{"dataset": "drum patterns on synthesised drum kits", "win_length": 512, "logit_normal_time": true, "fused_qkv": true, "inner_norm": false, "expert_mlp_ratio": 1, "shared_expert": true, "width": 192, "beta2": 0.999, "max_precond_dim": 1024, "grad_clip": 5.0, "batch_size": 512}
Rows from block 3 of a small spectrogram flow-matching model, named by matrix and row number. Rows with one number within an expert belong to one neuron, the router's apart. Each number is 500 + 40 x the weight over its row's rms, rounded and kept within 0 to 999. All counts start at 0. Numbers have three digits each.
After each expert's rows are labels from the 100 clips, of 14848 (inputs lightly noised), where the router gives the expert most weight on average: "responds to" is what is common among them. Only what is clearly more common there than usual is listed. The data: drum patterns on synthesised drum kits. In brackets: how many of the 100, against the usual share in percent.
# router: router (model.blocks.3.mlp.router.weight, 32x192, trained with AdamW), inputs 0-191
# up: expert up (model.blocks.3.mlp.up, 32x192x192), inputs 0-191
# down: expert down (model.blocks.3.mlp.down, 32x192x192, transposed), outputs 0-191

# expert 30
router.30:526441475568485570552542428488508542528496478422550394429503513496464596525582503515494494545532501531562496532541514444548549537530583516507552477441531540549555570485506559535515495607513554499474479529523504502498505536499545494403515526503482469472501528457521472495490511423506580489445538476460507466544492575511515486462436554513481478437523481435439533494492452590546475583469486528538411572486473525522536506504503559505531484464422538553564522544487478497488511527505513487523499513475544541548512503521470521517459557498461486498513479427471515486524494478517570496
up.0:473487482551443416536485483465482474521459556523601525496524535546495536509544408527555545583492451510530527494447462482490508508486572526477468516545459482539528547531587520567532437540498526545546481504491472500522569503483494473498508491593557512543488498433546503448418518505520500432482537557525499467519469519459438540481526534547443531487519435524510585532536508521431554434483480436521529476559442464503509477584520522453494433517529534580478532470537546473492446494485481500478478536562546499566476523583496502514527541502433552426495429509470462517553467511477472477
down.0:537589525485569497525564512546571505471512515496481381527517494465567581579546457506496518524436558509501472494496473521505523506497563512488480474517536513483522485537483503518475450459499515493422498480521517501518445518463539479496478599530488495466560622507427530457540500527527514510456536518477526530496515570433456464453455510515518438486550557483491458514425529491525473548547494575601508507514430499517480397548525435460499481511525514514510513559480441445556491443534526494460501491535528451449459465559517483575528513528451441515442501456462504543577470511523449525
up.1:498533554442593539507492521492498500490530513525510444496503504536599447486569539578507449512511562450515565493544538411486452500452514579536495497465492517512591486444436468577444486531491483530532478514457450479506571533586531494531581461538531459523532487498496480503492512529495502565444570482479455530556489420494530585480533439479508496527553493511489467494482488464496491480499516536509487502520463509490442458489543525428521434534447533533507523447593505489489576524533534489561491519554474441498487539486530570572462485440508501549575490442477497455482547441442554540
down.1:537530486487545418516465441534553425529501519528502591474521498481457538536488490530513493491535509545501478490530502524543487460530477491578488542528493467538444498480476479430461531487536530537550493490503552482467582486491551521531519522479466426501470529513435461457503485471495500552456485596498502388462504473560501530509445412533522491509425503560478478561498471401569455463480508507451495479494482411538518426536479514403491525440507471389504508551561518501476543504520481478473490488520563560419571535522542432445525487487492490468529521492437536521473515436479430465
up.2:500523504550554467556475501533487528466569513493417495503492466518514454458517550461497462459496491458439555408522469497482452450530517539497570492611521472509482481513519489488433485493465482440504485469591467591562532454550470491504492421514539500433461526490499498503441552554524500481502521486503491445452461497533575574480497500471492521531545522606544551519494502573457510458514523513490459570484486483442513540548593597549497483506503559457474519519523500551479510469564495566496575434496453478500472457522527491482509444551444447505442410501490525500495544485443532437
down.2:517509491485492501460561469575494489481537485527514473457577453510463497488490478570494520625518492519497517455470459486442507501437446393466459468429565484423476543481474532543432438521537532472440454452479538507507542541519451593518552494500531561488511539524382575498493591484478461440506454566543601466472505524531461515444467529481504521460496465538508543555481493485488522480500460484553508563503527487492475439464527537517522521537538463431475509469445524588507570565469451533510473477437482534441544480485469487493487490471528456491496532510500557469509448498522535464
responds to: rimshot (82 vs 24.6); march (51 vs 8.2); mains hum (50 vs 7.7)

# expert 1
router.1:469497527526519479562451486530537468523463562525461485507464442513521469538484460547515504526550511399487564422456473452497529475543483418387533550478488446551491552520541468503510445468484454476521507486556486466588439462551439609489585519493539467573490471546411431517532588500537477561478509499432466453467554471539464554483477479504482521503493522471549525485533471457519475415505519491518480500383478574476513478486565531574504551485471504509523559498517494437494548524469517492519512524510431480503503434478501493449463484461527520452495490479519455504534532514491507569
up.0:522461507551511391498535532404511500593467543483480497520476553488510471502497471436516459423516518494508550527450484538496552456542535545509426411497487513397526525477593492482486492502464498521513490518520500469527488465516434488503432436524482509506482509456537469538483429552546544482481488475462532529467524498458510481456487563476502434483543498409519499541613539549570549521537496477463437496529513493516536459476561516497570520456551418583538494486473523487489502537485469463533539522491488473533509444542432470451433577437470543539460543510539507452469479507543578507
down.0:461525502599512487587505458502492574458497437508455537411530542495505555523519468484563529469508495556537492504505452504469517554537449539506478476475521498485482505469541501442431494497508505543529472475448459507518435430442437484530463518507424475557470467562504516544532403522513451553456557494488520490461464447471518412481480503509560462533473463545498484502516529449480450476493442461495507462450486450525534514537540498477469517475479524517453479503564495537509499542429493529553518546567468485564416485456516465460515497428578524462419538462528497470582454457363513496
up.1:490519517502573498504563429589584539510464577501524474474503519520452522481522512494476592521463452476512561482564561552462470503496511455536498526497525514499450551583473450548516507503480514515476472488514544464516474516539465460492433588553503463398515522512539559518540555519469437516526514511528514492473410501475560470562488480510525482469537607361462466508496524474520475569525463549472512531514485558497513457490519509556461499591529508476467534456536431528547487514508437507591478521547521494453520493566499549524457491534524480553533435499500548488564489504494547454
down.1:513412559505451500492498511467457434525494490471502507445461490466515535483543477377491545466579549591512469531451483475432491480520561543500499493521543524395495484463508496540548548454379562525417463551487463476513501417571506496491518505510524542460519530523593470511483446516461544531520536438497441479529492462500565486548499498549486504482493537483449509496518455521478491523508513527514540525451390508461471455533582522451529499444517564512480439469503472466489450456529490449521499473515582523513575445448592491439481496479504490546474438507517511462521485503466498478
up.2:597507498508486497414509536531552494469496480475450399466477489450540601519478478513518518537548488488478454466477523513375531495529516491468513488406530516529492522557506601453513532494451483510481515530457446477572472542520514444464473510476436494480484568493492488551517519457559520590508512507417485591483481532504487428435555487403520480477458504515521583470469514508483518476466465532506482493535548490466542513450440413459503577539512520480548475492527585477455529470442500530471527519543488572443444470471532538555497515476516439475462484444511489515510510491475561491
down.2:504542495505483488445483527478537441456497514437538556557520441570545515503533494490509461525496473545488490440463516504515620437488475490535517532544476518422469480481517532474501484472505503503453495551464537498507537484606449503528441390511544510514407450498479511437556529447456488517491513469526441546513526393518462459567505536517503472436520503524497564484483552412557419565521515473501497469480507422494504428444541464490540488469506547449461471555479478451469560550538496503449487519491545500502519495572558505467475467503550519528431506469567552476549497458434456447
responds to: closed hi-hat (73 vs 36.6); tempo: 70 to 80 bpm (40 vs 10.1); one drop (25 vs 8.6)

# expert 17
router.17:465513531476555486471501511468576501508468454502497504481533493541511545494524452496496580429510538406504526483547539503373499506522457499498446490484469535456536460456507492468592491549489524490437539488487474477499509454423528548464520528518522512520497517515393525517417500478482486462413466562531482537480566542488525414518534480606537559455518465433454502553426480490526520501450481528413565486524516494532511452526528514456544389512506488502554494528498450491521518554579493487525497501462509530482500404531453512537471483480466506548409521518556496470489527418465494477
up.0:442572514428465544489509538486486478515523456498489427463512529497526540500543523452531460489518487466458509535511538550499490484480570513521531509524443443469461467513589449520498575511520460494493482445510550527485530468490499495523492494523574351504473538513482484496457506507470502532520417505434526428494492534553595482581542571507491507528575480515469494523440472502506471474557437462472536489468524470552530446572521514554558514502498489558473555482591415458482486441517480498503539615509538455440553493450499447483484570541527459548538443561467487505555487495473528508
down.0:517510506523526514483498467510466547489435543557507567544454526475514474482468513539475445416564471484483481567526539496515529505464533475447547516512501619479545459488503550491501461531601482552450460480471539468382569501545568455500534474534558515478499531524473497569504482500508573507558453519515458480509449393462439474535511524545588511541493449477557510452566510565493482478480481422528505514508476478517508403505485559545561479474549469508565512544558500503572458486578491441510571432477525528534469556483492488451492478531502496465511491517485538492553484468538446511
up.1:463498578486459512457497455478483480511494470460528482564477510472539495535512496502516520540561485535425548499452536572543489525495421504490562500467478487509574438469552488490551485459516473482535510463487592525496533587487533481498479431443465496573552464505499557535514529472494470435543543480444470506456556484439461483520522469465443528453535540526462460479475524528446481466498535527538483452458460512547537509498471456596559526485494451521507370530455443540456511459515506482407491510510545588494489425452573410496478533507504457454553494534570498512489566466427529475
down.1:505474503532534460516433445598462387476501532498556498470582465451424546535520523522510506551469526505525484519523570493479502543526576532511458544556515533491466487525555558478471509560451565495501522438450541503448519438532551553562496499491491514500447444511539506545484542450505479507420503448534479503582537477454491516463555474503504454547460557591457459486550397460491490493514518510475462512538463504536463504472457483474444490430452490540488494498474513433445511462416500436575471578543436540522474487396426511541504475499517516521494495485491505490515464462472488472
up.2:491527472543463516519515561611503404522430515489578566442473485561455552548474524526521471533432539528539496493510467448555503458518464490460480495543494473482500530551541469539576505500407453543452415502504527512487545455554525529511467437478556503434455482491554456533432554464528511555473502495497440561520527474501522509450573529518517436586479424496510443505473499451505516518470487448523568513514561520529473475468465528505549547461504532519500438515451552559466485456523446487583451539550441527500557523474472551547512471491543444496485557450457515485510526565482512503
down.2:533525505560504471479610600585553419485559521479558595506497496467520529493605507456520529541572487532526496517538471495458505466538515507469437461473491506534475527419498543529554495511462511509464564550571502575438459519436477520473432474542484553483485423452517522538476471525553556448492417493460559478444547495519567504505518446515518466504541511491561490482505494453542503498474540421525574514451502478532546476514454518511456502575469521480506453504548532511587556472522532509542446532555467488535489471485517498521489569478531488526446518509460534552544501494463475552
responds to: reverberation (100 vs 34.8); text has "room" (100 vs 34.8); text has "reverberant" (100 vs 34.8); rimshot (77 vs 24.6)

# expert 11
router.11:465521423530410541520443525494460508479467475455508507534519450440480524518551536529493502447531583523450531480483446438536501511489506514480514471551521523513536498523508507421531525507495496501546563464480473475472447452468481443485530478541457384579438459531571529449525462429590513433498536482475463565475504487477474521514541470492492514486548499538563446486531460432513509509511567503476440537480428500524494502477476536499474554430532483503530510543540518494551451470475549480506463498549475684440466522484535480554472506441480484509487506488478500498419445508500414473
up.0:465518454493474559483555551541466525386518497455520508521488557511502502482466511563443516452457511532507489561490512534433501471553473558526476496457566412460480447469551460498466503587492461517535536484517508488471542565533502453448520462492582476431482566517561414466496464454516487499503539536470431547487458398582492583480455466533519488442504454467508434502498446534507534516485581478557480502570520519486540473510566538524497516485480479500518470493459525465491545560515501522536577457541579548520507420497499534562520550463476449457535442462515472529470542491563487510
down.0:547392554515498528541497571451518579472502522515423513425514480460523542454481479475479570457517462485423488455474529532530496475516433547470469528492532556551553542519538525515493532517463496522495523468538564485512501449433488453483500455510471474586439521512532523491537470457466448392525477366566482433492518543504446532435543474496509504517487441483527518497454490512432530468511456461574484541447517478444479523497494460492524476554504514543451484475492526563460489435582545445496482483496496438550531561576555505500494531476524477442446496473487538418532481479513535533
up.1:462495495430480536484479502480497463450412496499534486523526463535528497510471593540437558455455527516494511435516551454540489513535497542491524468502446513534514514534472503501534472506530528422460504491505494466498481505574507465572574517472548486524492494487491512550500434553507514503469424440562617558562564506514525447506516474554459468441580556472523477511471582586582432443458586546480510432452546536497502460481493490511460432442464476480545457523482494462500446490526453521509546544512438511510525564519499486530528515506553519498514440462516524540443525613478546518
down.1:574538589511523554511505464599588556575543513453556448549521574542491475552506528488476495481536498521528514431539506432497532536551517456492467445537544417502486465566468488500457467485506464517438500474547542449561520531502513497500477465482552500485443534471512470514496474444514506447537461493575494453489484559427508511425497472482423538489447459545517492500541514507507473420547538518448504550466534435493504493544438555513559454571604504555459497465522494528519460422450467486481571524487519511454491483515526492561423515467505529522510485478461550437488556533480457525
up.2:516533505461483420519499492495511506510458548577495511549517507563498531381508479529508538409487482490544485527477407455548541515494501489545552513500535483497447555440493530538471512418554491503485454494499494518439483507533531473484544529475558481459514484502511507582486546511517492525473439456533538507510487460523467504477544500484457538469539457507383533439390576534555519397447473597508554523537468444556510563462558466501582541557488475555497468451568474494492453507540523526500514529508495545532496547479506502489517419466461571537515445487489478530447524504573479522
down.2:475519438491471450498495566582536451456495531550456509517495453482531473607573447473450518505561460531473481502540504424536440533492556493501513530507545459559547498487469498443477508538399478543494533511470497494483492517510498477513557485462513519437536501473493530518473513538463508513513541514556421507503505479510449513556609493477588487470465499415492435480524567502516454597535497536408512491516510519457423513495536469506496418468503461490450518477490546497518484551563551560555560454504537414535547523468495495453507497519509558465495546406470488531486437503493416537
responds to: clap (100 vs 24.8); march (69 vs 8.2)

# expert 15
router.15:459493597516562465538473568522500503486522540500465540507505498560447455590574511474547539441450501498564536477477509455480449501445544502531476555495448529498461498542501455544483473545518580497482458438541468477477571491526565462477525566493467469582456499485510515503476606495464505503552547522501477500495488553568459536611447442540464536501470519470503544518534505460512501485481539557449488477524540439447476473408446486569465536509503489447501566528538457531514515461456518507509457489518510570491501508556495505386525448445503559480535557508490455464466441549523464535
up.0:468523508500434561523484509531500513499453479540520420488580566475521528531505527573510568439562425428476478514559509550550506440498479452483469490485504515535479475494464499499446529497512480476464509487465485472481516497511455476509523497534546517478538519486492458519486470467474497518477542459525569543436512508443471468532489490550491571461484437481545443482455507506565474489566497501450587532438511523516505434361493469539478504387513460421460447531489444534489464519501483380550375579506511491474480486552484533486523592528526576494538495557474481505517509498493494470
down.0:488500432528504454545521533472475491506524495505493464504471571481434499510465583569479535454556541539502518511498440457498482476429446439513518490479528498504525489471472448533512488579493458541541530478556462495505441509483453518530531505544487456517467547505545497431466445473615455460495448539507479478515523408461517455506582449523492453494388398473485543532521496497572478583525529491472516562536466428450470516448504531527429574425498513539531462482526474490518509528536458547455537467493557514506463495460570502434425559467484514533514428537514484439455505535536542503
up.1:455504547498469519526527527487550559548481489481552523440490483478504423560462538538472542550471459498441466507471495523524469512409526511510445526568504483551518489492498464428531497455468568536521542486477515524437461466403431448484512484459568529554528500416538580499493487501589545514524540542538441551498515545479510499567517516534546548445492506476439466514538475465487555550454579575539534571563497457488515533479501467458518476601513484516578534522460520462530459527521520499539529459453552435513462473506573514504530486506516543457454594566461481483485515544463525542
down.1:459463422516530425506507452531526560513534550524485494511478545517552486541435568449495486498451483504473525453506521441495476541487461509487507497493471581490494602451526429566459517504485571464483606437536501475485531521501485454564477531533525416519510436502503524508505413522475505458398475533446519456444507466479491554484429477504565439510479390468495438500489451497527568508446525470441462467502522538501547475504477555505534487505488568510494515484449539465411546549504515504440531573482504504475503524521525554537463555552467480479456475534506501474546562429552449483
up.2:545502512398463494500515555514443447504461517467515603514388454478530480497480524424500497504552494513499447563481522501441510521512469410526523446508552573544521464455507475446477497484524553556475423516484487562447504544514461486506490519560472438500560500485557504534499472540540542428530456566514571516483478504501485506544519547462586565570478492550488510561537457463494463501503487537499409469539519515436464490479542497528534416485468454447503470499519459429520471501480499538566498447486473464409493459499497500414514509474516445520574513524561499521472425489504439481
down.2:570523515504451524547499509474443463522457582497418460453466543491462499542529492462541544417497455454521459547575457537614503504503443512515486462500481494556592467496493465482499490531434483475505517482506493630508504430544512547494517489464508569491499502552554481440461536437509502528483501514510521504444504537480488466465430580501432431539437527470495604519501552554432513449540549526518539509473512474455494544495425567467508527512467540485426497448490460469481427521471489512499480528561536445479509543533530503530571422485468498442485491516522505522504471484561470542
responds to: quiet level (65 vs 28.3); one drop (49 vs 8.6)

# expert 0
router.0:548468494522513466514501475478522531479501519527508530490512507563591499516500466516490527447535523576547499522473482486482457501530454491459458481552486516515488522543536428562478549538485527457514539481513426610527554491533431464470509483523590463459501531540455485502436480482496480639551557497491515492541459517481484543526470503473578565488535521456486485550533477517528460486544573623486495492485498542469413475497463574423463472459456470521491488478532478491490511486507406551435538532419436545493497519514483506525503548455450508485600486484462471479530557501443594522
up.0:509480507490474437510559482538531496495490550577483547522472507523450465461426478528505599514446448507523427485519408484480465444532502456504538488465476463531506510523465467501457479502502512501514558550432515529468444452512505483465513489525573573500525551480515444460522615506528483473571420466565513535492505504512531486405471541456516495525508511496462554469490340480508542610578515492516435492521462513460559497496449533516512538471534497519550422518454492535477541503496550537475441430427509473524451458554526521500516500551499552545482518539476510462525525534488452468
down.0:543526579483504515550492502550531579473521509532426385469575422525480521494479508523449478444436508521447442468529526532440535539518520469538470493544490549477520445509576568455531481520603454448486503485519515484524501460562491490417506444544480491504485495562557498475510447517455535497554516574484541449570523548521531525572488448541549476514555570479445530488452501514454541425473472544482479514484526478495486498454478570495565467499537455434494507495459483562451468453557400566482506509531500497549497482531462527454429490492462490476522491485486462486464557523466452543
up.1:577488463534520494444484456482570483464484567590516508433519453459544518449526551484565436551507457505448538464520557511521470584575549482515492560470508504537475551567525507480485509542486473450510451479494492444440537469481500422476516516538503493475560484473503511431474512463502524453489506543569483542537469517439526569530509475503530443493537521445415523562590501485461545502392557480451496551497487442497583508540541507458477511472365447493575494515538439470502521553520476554454493542494487488471525475548510456521499490566485508462495511533511458468505436528501457498
down.1:538517542483457470560493451518486472511529487499486528564505575495520547489532402490442465526467475581526431464498537527454457498459501489538512470502483429553472512569496589476493504474463437547518462467538526489477442531559460589515539491514483517534470477470557489464462487488506454467456531539472486488536528490596492516479418498464467475538530498510543527457570491465513480526549561493559529547486506448507450551465445473468458541554515488522498504452527539515616494448507547542583501489484494546456544443544568484479616516481387535509576507444510449485508471534503480528
up.2:462499487511506581538601505490507545546493506506477505517530532525481519515424496485551427456449529522496479498534425411580556531428484501545534523525454501528476447519501558490460471524485535516502427486526537426422470464468514468481484414501446469464521450518479472428525469516460478490540495443500569418527505540498543490514494561543492560510405482488514507532540494501564446562504571586509501499561464429561558446585412508541530537474513531566487534558493482471515510490509443514494510557508496461518465526553444455477549511528460451442549475516496541530505496502555472529
down.2:514556447389471548545464471478554506564492525493473482500507475552575484493481507570499539503475562526484516517526470425434558504508538465512481532482518387546511577558464485486475468507546475519453478488458539482502448515491509466471519553464563460525506547478501553522535459559532574492499448528423458503500516450499503454475489514536487475497510580549517583525528526560471493491488501538519494497545497574466472480491392541513507519461504543546509500439527451478477402469552408456553463540532465530572458576514569501534514505538540504569484443512487492473514534561479539580
responds to: pink noise (50 vs 7.2); clipping (33 vs 7.7); text has "clipped" (33 vs 7.7); white noise (29 vs 7.4)

# expert 19
router.19:488471572522481415413491604491536501505476455467488539449498515422481448457564486477527502439544501511581518455510467432445563510465464498491484464529504565432485497478529513506567472529483542542406442532490490513535513467526478550495510499440524418560569534513509501512498552519447543506500512446422496504510478496452461476471488553561473435496533530438595449548505453434486563513471538449485487444432545447527486558516450471524499473513455495454514536547477469492596497538527479476421494490507599524518488476524541564468507525502466447551538471465501492486535514470535483489
up.0:489510538553473562588566547530562510457516489511499521490539542488461521535429485564529468540435486451553523487545518523497522472530412541479534488496483585415502564450475504524533452601419482474415479530526607522452445481484520496440479535544481526537531493486452506516470485469550521571535484555478508446535495492453598504474471436521492486478479487585545493493470458520460500487462644472504492538449453509509427510509508543516562511486551561481509470483389507477502510552497512507487537490444486462529547483559464507491485509523517528482533540511520480465514539485520466453
down.0:487469441514520465586478476517397478477526566492480524534500546483510456581576488481447492549438457544481469508476532519523531511485575463492501524555505519471481444529496485550476468444483516563518511405511468467571465442477466421495487476545537503466465458396453468544522496535547468430469574543528564477480457399523493476519577549499462459564541450553517546481469467474478517577439490486519506515477528528465510472482472525509467539452521552497483472444501416435561467470488483508494504581534452555445499512485555472512547479487498464546570517509483429556500469530482488495
up.1:531522473451491512534410518496549479531506515492580517514493501554500518553468482515531543530494530469493488510447520574468490561533499515492487477476539524399522476491461485456549516551502487558465514533445582439462486552444533457493456490526500544509529474544495440543519441490460494465434539429507499559492532488521519529484478452474452490530598558535523477495513506425431494482442460531488578523539512465521406483466487529463494404510493462458541475548463465455527507462474529430575550552512452517526603496558540530497460475387507433471519434506451473457472487555435500513
down.1:525467491524527471520481473544440540510559525571545534462528483484449530445444552518483386447490484463545502450461527567558471501495487517529527578473526466504532469590427496465525535461535527502596440521397526524478433498513513527516491491526464478477563542495515580553499518535523517533526523556525524555464518488524515494465610567582490505478473480504418417481525479494504493472473527467477512504420507539433427476565509512476515460457500456474540492461539534385529501496519576565496501552541488439492501448506546487535476537504508557537461518546482475530529475462496476483
up.2:461453505536552554544451569584548492571502468512468451513511505497514468482475431583509480419570562494487476502537475500517494546506492548473520507514481474559505454461549519529493515571454613469454501496507453505516489522539523521534498468468473525479527443507496483527496494437490490534469453461546448481596528458499538495457561520522502437468549441502421543498532474537517486506529451463448574444513522543558495491508500461518459472516544463557490520533509577509507535554511507489465525464475570465504533561476454319490441579458553451454475509501553494511511480469546508505
down.2:520498466496459508503462450466541542421540511546465439469445517512498540559527506483479481581540495560522514478545463512392455502494540490518500509461613529450521464496474487461535457556578481523526456466536502574506526481583560496486546504495464525532468489437448513483514490513467518486466584533458495510531505463512508495481497478510512425433434590540530595497500458496510517484480521514555549537481474519495503500540525465497444473543587466535511590487557501460481556491511449556509505417443562519540572511542467466446508518476579461474420511529444429495518469518484427531
responds to: rimshot (77 vs 24.6); march (51 vs 8.2)

# expert 6
router.6:538514574579534516482494555493554507549540521544513516514479570450490519487489478440497561536468565534508552505510524530425532461558505499572570475415471501517486480610521513476514538504505457467457487539450426465508496428456456477459464557525576524462503507554470447436504474542526494531529535512395522508499475535488448517399436551520525512563532383496463536521494483495526463495511469514574541455503519511561494489440472459509480485522510481531552541501515506510510529479449526525504500615469468518480421492519497541423540474510460478473521454498490445492456419567471514524
up.0:493453515465525490483497443523506473428497476532477463482492481528468483490442540450567451454467492573516495529489506573526563436474473489515493481435528510498419511490522458511548485514498524511539490444449552567439458568483537468519481431431405445588528535559531442492407531536481479541501514516577518491476486453552437512519517498502515439464464496472481597517488480513512507508453524489547528482552458490536473533514465484512445496469510485478449500469567546465520459558529510502556468530569502537555534453472514515532501484453436359482543584413478488448507500477433537474
down.0:497490521499450466532499540528454513522453519480586493464525496509518519519455541471475468480530530485498478541493467559517568533576483459548536463484528492556449468499506476469526553528507463521445465529518444515482482433426520501435506538415573467585555522530500545520513500561544434460478476530467512523424434523451557554462468473457565463501515457470518450531502525545506495445453605481445485464515581445487507494516579534469568429472494496524457521450546487553512606491495461496479609437515481513507517519553500372448509460509534528499518471497494476525486452503450489516
up.1:502526490448430542447611504478497479464517516562456517524542459525551554454532509496453535479510516548544517478529451513477431508511501465531553532535529477487586559471493539525488532588483489482396473430555576499489488522506527534520459554492471507554553529464593509573474468446572544546479499494470484475510527461509566420500537457505524535465581467515539526507513535521516543452481555490490537469495508492469528434527470523507425519508534502523528539535523442531525515492607473544482517431423465489498528507553554448492504453531533449415535446573458535474494563527477530517
down.1:499511509512514504534528574500497534517433487531561522420507530549441470528536496525463533532479465528527441455524538411453536529454527493515559472520531505498583473567536568463532455436477501494599527476491488517507509489543509445551421474558461561465459492555497588519533487441526486532517576487515470552542478603500505466527490515449486478539507433430512463544416473499486515446537559580497439439491447442524465472542479465486475439462466435526435450496518432557457558542421471540492509552488556526520492522481472476493494481499513501489438510505492500509477454526482513585
up.2:469489453498439442510467489508509481464500482545519573495462492525553494506528502518584457540443479543519485593456486607518505471460541512427532520486442460510570547453594551490519501507465532538494556561482512516498586436498538480411476515511531494547445515493513482559481491521470566514517475543522446515478478506520531538541502426454487482483538493497503547559490536518532542415459507552569459564585515512498486491455428451480536509544416533532548483483475551536555496432460434449510507516473521480558588502497461507522500570487503448542541486566438487448451508494480546457
down.2:538510528428471548535462523482478516527496460440513481570454485487527509512497532493500579416524429517495443562473482478418494424499498500584498479477467486514566486507499549549491537510470583516589500493516443498535495508456545518505456445381505509503489462517561516476498509519569498499469461463554539553480536460566504540521474540454530549438509514423519498491509475502562501512538513574575461506454424478460496434451478525497531503505434541530436493495468568441470466505526513486598535474566559504475454507479504559498474467470466475493545441481606436541486486559518507457
responds to: half-time (27 vs 8.2)